{"model": "multi-label image tagger", "dataset": "rosettes with rotational symmetry", "train_examples": 97500, "image_size": 48, "crop_scale_min": 1, "horizontal_flip": true, "cutout": 0.4, "arch": "xception", "norm": "batchnorm", "activation": "mish", "depths": [4, 4, 4, 4], "kernel_size": 3, "stem": "deep", "widths": [96, 160, 288, 512], "num_labels": 18, "mixing": "mixup", "init": "torch_default", "residual_init": "none", "optimizer": "muon", "muon_scale": "match_rms_adamw", "lr": 0.0071, "momentum": 0.95, "nesterov": true, "orthogonalizer": "newton_schulz_5", "adamw_lr_other_params": 0.00095, "grad_clip": 1.0, "steps": 10900, "batch_size": 128, "epochs": 14.3, "lr_schedule": "cosine", "final_lr_fraction": 0.1, "warmup_steps": 540, "weight_decay": 0.08, "adamw_weight_decay_other_params": 0}
Rows from block 3 of a small multi-label image tagger, named by matrix and row number. Rows with one number belong to one channel. Each number is 500 + 25 x the weight over its row's rms, rounded and kept within 0 to 999. All counts start at 0. Numbers have three digits each.
After each channel's rows are labels from the 100 images, of 14976, where the channel reaches its highest value: "colour at peak" is the nearest of a few named colours to the mean colour under the peak. Only what is clearly more common there than usual is listed. The data: rosettes with rotational symmetry.
# convs1: first pointwise conv (model.blocks.3.convs.1.weight, 96x96x1x1), inputs 48-95
# convs3: second pointwise conv (model.blocks.3.convs.3.weight, 96x96x1x1, transposed), outputs 48-95

convs1.64:466474510502478467538569462475519479489550502498507498499505527521476481551482490501510490476481467511537498483515512509475494509498537524512511
convs3.64:485509500519496546477533526510465492518533508481475484520509484555495491488525428495488481453467508496491517502491462462487479501489472498495511
colour at peak: grey

convs1.47:525538518528539475516473467515482508520473526509498498496533502442460577482482491536502480477535477530488505517511519500520541446461508517513513
convs3.47:538528474480538468482489462531498491494473476484528444503478520490485536518497525486544513482511453502515490473506505504538504532506532500474502
colour at peak: grey

convs1.65:496484507500511510439466527512475522485478524540473501496518500482503468505467483456502502491550509510486540468526508475502511528489516456492550
convs3.65:486558541530497511519487464461473516501532532515503486477466489502494481500511488489512514558551547515482496518490485465447478503562472493476461
colour at peak: black

convs1.61:495506486543507499521519457474493527506486556524473502527485469511467511509545492479533508450456482494474524491462504515496499486490520479472481
convs3.61:524506531488455486454478466558484507522491512454501479487510483530496486499477462514510514487507491515477521456530515485549487510448525481470514
colour at peak: blue

convs1.32:470485502484447492543486489502520467504561513461544478518454488499500524499522485522517483520541501498514473499509481508470534494493504516461457
convs3.32:493564515475506509524499501456513507509539506510503481539509537486474507456483492495464528556532527525521497537480468544475493508480482462506515
colour at peak: grey

convs1.89:507514502480517496504496465526498487523501525482539463527496477485477494487534509510480443545508477470516508542504506500506486510432497496474465
convs3.89:472479506473474522469518492507475549507522484489509478492528514484534476520482530477525518452422501497495458492523522489516506508530490541522525
colour at peak: grey

convs1.94:460484516524537500499486489503486522520464459472516481491507475487496474503468491510508502492523513527525524565430546526488490498513511505478498
convs3.94:499506516510513516478474499475507529510490484508535494510493513486519557518475482502536488518483512460477457461522510493491456491511536559497530
colour at peak: grey

convs1.60:477506464501494508500479481518459478484476459470528512527520525455493529516481511487470484601495484481481519494513502492483477544529478500509498
convs3.60:483484527517538508451510485505518476516522465454491531480465557526536488475516479505510508469466469517510567504510463529525509507553522473515524
colour at peak: brown

convs1.1:495515505525481445489521505507516481468493478494530476519524465464509489507483505539486554503456510496454481456474554538503486534525520481461481
convs3.1:533460482472529404489448501475502515493475516497512495509521495509505512501496472554483512465516522444503494486487479486534517469456521536524491
colour at peak: brown

convs1.36:466490507483489501503539500448512505460516489439485494500520475500431449557462522519492487528500501485508511508513499530529477509475540459478491
convs3.36:463492503546511495475514483491491531473498494515489524507497511504540483569516489490491463478526529492529488530523493494523509478480500507470484
colour at peak: grey

convs1.72:485481530497519517482482514501522515528466505508478515479537460521560484487467500466520491543477499494480446555508543494499468514524489513436517
convs3.72:506499528474511505487447553488503488466503479469461495538523505488488508415472508543492483540511539498526484515477513472495465473493507480523500
colour at peak: grey